Weights of a small segmentation model.
Training: adamw at rate 0.0024, 9800 steps, held-out accuracy 99%.
Rows from block 5 of a small segmentation model, named by matrix and row number. Each number is 200 + 20 x the weight over its row's rms, rounded and kept within 0 to 999. All counts start at 0.
After each channel's rows are labels from the 100 images, of 14848, where the channel reaches its highest value: "responds to" is what is common among them. Only what is clearly more common there than usual is listed. The data: rendered roads seen from a driver's seat, with toy cars, trees and houses. In brackets: how many of the 100.
# convs0: first 3x3 conv (model.decb.0.0.convs.0.weight, 128x256x3x3, each kernel summed), inputs 128-255

convs0.50,208,197,198,178,204,193,207,196,197,203,204,204,194,188,185,170,178,191,208,194,190,196,202,210,190,191,191,195,197,212,206,187,191,190,198,181,187,182,188,194,194,192,202,186,197,204,191,187,185,203,192,216,199,222,190,213,200,194,200,178,187,203,195,182,194,195,199,192,186,166,190,186,201,194,203,201,195,200,182,201,190,206,171,177,189,194,184,214,180,186,196,170,176,179,183,207,204,186,202,198,191,175,187,199,193,188,187,180,195,196,191,182,191,193,179,189,206,197,204,194,189,189,194,204,196,187,184,206
responds to: truck (88); bends right (60)

convs0.84,183,195,192,195,192,194,192,194,190,188,199,195,194,194,193,199,199,187,188,189,191,187,197,191,185,181,195,197,188,197,195,200,192,191,179,197,183,196,191,194,192,194,190,202,200,189,188,186,190,195,201,190,194,185,195,193,199,199,180,191,188,186,186,197,197,191,201,180,191,190,190,187,184,190,186,194,195,179,194,182,196,185,198,203,188,188,184,185,187,192,181,191,189,189,196,181,210,192,180,181,199,194,196,185,193,190,188,199,199,189,179,194,180,193,190,183,183,198,193,183,198,187,197,193,192,188,184,186
responds to: bends left (90); pine (74)

convs0.2,221,215,225,193,211,201,228,215,221,218,217,216,192,231,189,231,202,230,218,228,217,198,213,229,203,223,217,224,228,210,220,229,201,209,215,202,208,212,218,229,223,211,225,218,216,204,209,230,225,220,210,205,206,206,205,196,207,208,217,209,212,217,224,213,222,221,209,220,218,212,204,220,220,199,212,213,213,222,198,214,212,213,197,195,228,222,208,208,194,204,218,209,202,209,215,217,209,189,215,208,210,208,210,211,223,224,198,210,197,222,213,209,206,204,201,196,207,215,209,212,215,201,209,219,209,210,206,212
responds to: crossing stripes (82); double yellow line (70)

convs0.40,235,217,199,206,210,204,204,204,225,206,227,203,209,216,215,206,214,210,224,211,208,224,231,209,200,213,210,215,222,201,226,201,222,214,194,221,205,212,203,208,194,207,223,203,204,205,206,205,218,216,199,215,219,218,215,218,203,204,209,211,207,218,212,215,215,207,209,211,214,220,195,211,208,200,215,214,212,221,215,208,205,205,236,208,222,210,216,211,187,203,210,217,218,220,207,216,220,226,212,199,221,226,233,221,220,218,216,208,189,216,196,210,212,208,207,222,215,231,208,210,206,206,216,206,212,211,212,197
responds to: bends left (95); pine (86)

convs0.56,192,177,169,191,189,179,181,172,185,188,183,166,172,182,186,198,160,162,177,183,191,181,181,159,188,181,197,188,195,160,171,179,169,188,179,159,157,176,174,184,177,165,184,174,169,175,177,199,185,181,161,183,171,180,194,182,186,172,185,200,173,184,173,175,181,185,172,185,179,184,188,208,189,168,183,176,182,176,178,172,179,173,207,176,186,176,177,186,177,181,176,189,158,188,179,179,176,189,183,185,201,178,187,182,174,185,186,189,173,177,177,173,184,184,174,183,196,172,176,163,164,168,182,172,182,185,171,193
responds to: bends left (92); vehicles: zero (35)

convs0.37,200,191,186,171,189,182,199,183,191,193,187,176,178,193,202,235,169,195,196,187,209,190,183,180,177,205,192,194,215,161,180,196,186,194,208,190,189,193,190,194,190,191,199,191,192,183,185,191,204,191,194,194,181,178,197,166,184,192,164,188,201,189,205,194,196,199,177,200,200,188,193,195,187,184,181,191,196,184,191,188,207,177,194,193,196,196,167,188,193,185,190,198,177,186,203,190,186,192,185,196,204,180,215,195,185,202,195,207,189,200,186,186,179,186,191,182,184,212,198,178,185,191,180,185,206,181,185,181
responds to: crossing stripes (60); vehicles: zero (32)

convs0.26,193,222,212,199,196,198,198,202,196,210,193,192,212,217,200,222,221,211,216,212,215,216,202,220,205,235,201,210,218,194,191,207,209,199,184,231,213,209,214,209,212,201,205,212,201,192,221,198,225,211,200,188,186,203,199,190,208,228,183,197,215,193,216,222,214,188,175,194,206,211,198,206,183,188,211,188,224,200,215,205,226,189,208,231,197,213,200,183,217,184,201,230,195,221,230,204,180,196,194,220,213,203,221,198,199,198,218,211,211,216,209,214,187,204,188,206,186,208,214,208,203,195,195,199,204,212,225,204
responds to: truck (89)

convs0.109,208,195,188,178,202,169,201,186,211,194,179,195,198,195,183,199,165,193,210,178,194,199,206,197,187,201,186,183,207,185,197,193,169,192,188,168,174,183,185,202,174,193,214,177,189,190,185,204,203,181,184,201,192,187,213,173,179,161,194,171,180,208,195,174,178,192,192,197,190,181,183,204,188,194,190,196,187,184,191,203,203,195,211,178,194,192,186,199,170,179,196,179,192,183,177,198,183,209,201,194,190,184,190,191,205,203,188,217,188,190,196,183,179,188,194,204,195,194,203,200,183,197,198,186,201,199,175,204
responds to: crossing stripes (54)

convs0.47,186,185,178,179,181,185,192,188,171,196,191,186,197,208,194,203,197,195,201,189,173,201,193,188,183,190,185,185,197,192,197,181,173,183,177,195,184,179,199,190,179,197,189,187,184,186,191,170,200,179,185,180,182,191,182,191,184,183,184,191,199,195,197,200,204,183,196,192,194,205,190,185,178,182,199,183,190,193,189,193,193,172,199,189,190,201,192,180,209,174,169,199,199,180,198,190,199,193,183,191,185,188,185,196,192,196,181,180,186,186,195,199,176,189,185,187,186,184,194,191,188,179,190,169,183,177,192,198
responds to: truck (84)

convs0.34,204,177,192,193,215,215,207,201,184,220,210,197,202,213,193,222,198,185,212,217,192,206,223,196,194,197,189,192,216,184,210,213,208,186,182,205,197,217,190,210,194,193,200,207,205,210,204,182,192,188,205,209,192,204,194,223,186,211,207,203,222,226,201,211,198,207,187,213,223,225,188,200,207,197,223,203,188,184,209,194,210,191,215,208,219,190,204,219,187,197,215,202,201,189,186,208,189,210,211,217,209,192,205,193,186,197,205,214,199,194,187,195,207,200,223,203,174,191,199,200,207,197,195,219,203,215,206,174
responds to: bends right (93)

convs0.82,211,228,217,221,226,211,208,195,214,229,222,222,223,198,213,199,218,202,220,203,212,221,208,213,223,233,223,212,213,222,209,222,220,233,226,206,197,217,210,196,214,214,213,204,211,217,213,223,224,205,221,225,223,221,227,204,233,207,224,199,221,220,225,208,212,212,210,223,218,227,215,218,229,229,241,215,229,217,232,219,208,232,216,213,222,215,228,213,222,213,209,195,230,219,223,241,225,227,226,222,214,215,226,217,216,207,206,228,211,213,240,223,221,214,206,233,227,217,228,215,192,215,217,207,226,217,219,231
responds to: bends right (83)

convs0.80,224,195,196,211,211,197,223,212,174,215,199,196,195,205,180,212,190,204,207,189,184,193,197,181,202,202,210,199,210,204,218,205,203,216,207,189,201,204,211,191,207,202,213,198,189,203,198,208,195,193,202,204,201,229,185,203,203,210,205,204,190,210,194,193,198,200,206,210,196,210,194,197,215,216,221,196,216,210,202,199,199,213,216,186,204,195,190,207,211,190,208,197,208,183,210,226,195,186,205,208,218,201,185,198,210,200,186,194,189,206,216,186,201,190,207,199,220,199,200,198,185,209,197,194,211,196,202,214
responds to: crossing stripes (94); double yellow line (52)

convs0.16,182,202,227,201,204,190,187,183,197,201,208,225,216,195,188,181,205,225,213,199,181,208,205,197,193,212,219,200,197,223,204,211,216,209,212,199,207,208,199,198,187,218,203,203,209,196,223,187,220,186,215,206,225,215,195,193,207,207,206,175,209,223,215,207,211,192,198,201,208,210,215,201,201,202,226,207,214,199,234,216,192,206,201,221,220,215,208,186,189,192,197,173,213,204,196,228,220,192,197,201,196,197,207,182,196,202,187,196,193,205,222,214,196,209,206,224,185,194,204,215,181,200,206,203,206,219,218,188
responds to: bends right (100)

convs0.71,219,214,217,214,211,233,220,199,220,211,216,218,195,212,192,192,213,233,217,214,215,208,200,224,205,209,216,220,211,229,227,195,200,217,214,211,212,199,214,209,196,216,216,211,212,226,213,216,217,227,204,217,217,227,220,220,214,219,215,214,210,217,198,210,211,215,221,217,208,212,217,220,223,208,206,214,205,221,209,224,204,238,211,219,230,225,228,207,209,220,223,223,213,203,200,205,224,199,219,206,229,208,213,207,211,211,195,197,190,206,219,207,187,215,211,211,208,206,201,213,205,218,210,215,206,228,209,212
responds to: crossing stripes (70)

convs0.12,207,185,194,187,196,173,203,183,202,206,199,179,167,206,199,223,164,206,202,201,190,199,210,182,196,212,210,199,201,180,193,202,178,171,178,181,182,177,198,220,174,190,204,197,193,202,195,205,200,187,185,186,191,189,211,190,184,186,184,196,211,217,202,202,193,189,186,196,195,196,202,210,194,178,183,189,192,193,184,194,205,183,210,214,209,187,189,216,176,185,188,194,161,185,185,193,181,190,194,191,208,187,191,198,184,213,198,218,176,202,191,191,180,187,191,192,193,198,200,180,173,168,178,197,200,200,190,184
responds to: bends left (66); house (60)

convs0.114,198,201,199,184,187,179,223,205,217,207,192,193,211,217,201,215,184,214,214,213,208,220,213,222,200,218,195,204,205,192,205,202,195,182,194,198,191,201,209,217,196,213,221,213,207,209,203,219,225,200,200,195,225,187,203,195,187,193,195,199,214,204,210,197,190,198,187,195,205,205,213,218,204,204,216,191,200,206,192,200,212,197,195,212,204,200,193,209,181,199,215,216,203,198,201,209,189,216,192,206,200,198,204,196,200,217,212,201,211,215,209,220,191,210,204,218,188,208,222,216,193,215,184,211,204,214,207,185
responds to: bends left (99)

convs0.24,219,186,185,195,176,211,191,183,196,198,184,202,190,191,188,206,201,187,202,195,194,200,192,191,189,196,194,195,202,182,224,176,172,188,187,199,183,182,194,198,182,200,212,192,186,193,182,200,189,206,173,194,191,194,189,206,179,175,200,187,172,181,188,176,189,198,204,190,194,187,184,205,186,176,189,193,171,219,168,206,184,212,192,186,194,191,198,180,182,190,185,188,190,195,175,196,196,190,201,200,200,195,194,191,205,214,191,175,188,191,194,179,185,199,193,194,198,193,200,216,178,221,192,190,185,200,187,189
responds to: truck (88); vehicles: two (71); bends right (68)

convs0.65,193,174,175,183,167,173,186,177,174,182,170,180,167,179,170,193,177,181,188,176,183,188,177,176,170,186,177,184,198,179,179,182,167,177,181,183,177,175,170,187,173,179,189,180,185,170,168,164,186,177,179,176,159,179,174,182,166,179,180,174,182,181,181,173,181,186,164,189,175,167,176,177,178,173,168,174,172,177,176,182,189,173,183,172,183,185,170,174,164,168,171,184,173,168,176,175,183,179,183,181,201,169,185,182,187,178,183,175,167,176,173,180,168,182,168,174,168,172,179,182,166,174,180,172,185,177,173,172
responds to: bends right (67)

convs0.9,202,228,225,226,224,207,228,214,220,220,221,223,220,223,207,221,218,219,227,220,227,218,215,211,228,230,213,218,221,228,208,236,229,230,222,220,220,220,207,208,213,225,212,218,224,221,224,222,220,210,222,229,219,219,225,212,216,225,215,203,229,227,216,225,208,226,213,228,217,226,219,223,218,230,222,214,216,226,227,222,222,215,218,222,225,228,215,220,222,222,229,220,217,221,216,230,210,222,210,224,223,209,222,223,222,215,225,227,227,228,235,216,222,224,217,221,212,218,221,207,222,222,215,215,233,223,233,222
responds to: bends right (87)

convs0.52,235,187,201,199,221,184,199,202,199,217,213,198,217,202,196,215,199,190,228,201,194,217,202,203,197,212,198,190,231,205,207,201,211,211,220,209,215,196,196,196,209,183,213,200,202,187,206,199,205,184,176,228,190,226,189,196,187,186,207,227,212,209,200,199,202,196,187,212,201,221,194,199,216,202,205,200,211,180,214,227,203,189,221,196,205,205,191,209,204,189,200,197,211,212,215,238,193,210,210,223,206,193,211,204,221,196,202,213,196,197,206,200,211,202,200,209,218,198,192,206,206,188,194,196,208,219,217,189
responds to: truck (87)

convs0.49,231,233,212,249,216,221,217,221,214,234,215,213,215,208,224,217,222,207,211,218,223,224,214,213,228,217,231,223,223,204,215,212,207,233,228,220,212,217,224,210,230,201,212,230,209,211,218,238,216,222,217,219,207,227,216,218,238,218,232,236,209,216,210,209,222,216,218,226,211,216,223,228,217,220,220,220,231,234,205,226,220,217,225,220,205,223,220,216,230,218,207,216,207,226,226,228,218,229,221,222,232,210,224,226,218,222,237,229,218,215,222,215,216,224,208,218,230,213,226,212,205,207,207,219,231,219,213,234
responds to: bends right (95)

convs0.103,213,224,208,213,208,208,218,214,208,220,225,214,229,219,221,215,229,228,245,219,213,240,233,222,198,219,204,216,216,234,224,214,234,207,201,242,226,214,217,215,213,221,212,217,218,215,219,190,216,218,223,224,228,230,208,228,206,228,205,208,228,215,219,230,205,213,211,211,214,208,218,203,203,217,208,205,204,216,221,213,236,208,216,231,205,224,209,211,206,212,218,223,217,219,219,214,222,230,202,218,228,210,225,227,224,235,217,212,217,237,216,220,209,217,217,221,208,233,226,225,221,202,209,211,215,211,217,201
responds to: bends left (60)

convs0.31,169,174,195,177,175,174,185,171,164,183,170,185,189,197,169,188,178,189,190,200,197,179,175,185,183,202,192,183,202,180,168,184,185,180,193,190,181,182,187,187,197,200,190,180,184,172,182,185,195,179,187,175,175,176,178,176,182,185,182,160,183,173,192,184,186,178,160,191,188,179,191,198,197,188,179,185,202,189,191,190,203,178,186,193,186,187,176,173,188,167,191,185,191,188,213,189,189,177,177,188,201,176,186,175,189,174,178,176,182,193,195,191,179,185,172,180,173,177,186,190,192,198,179,176,190,180,195,182
responds to: bends right (73)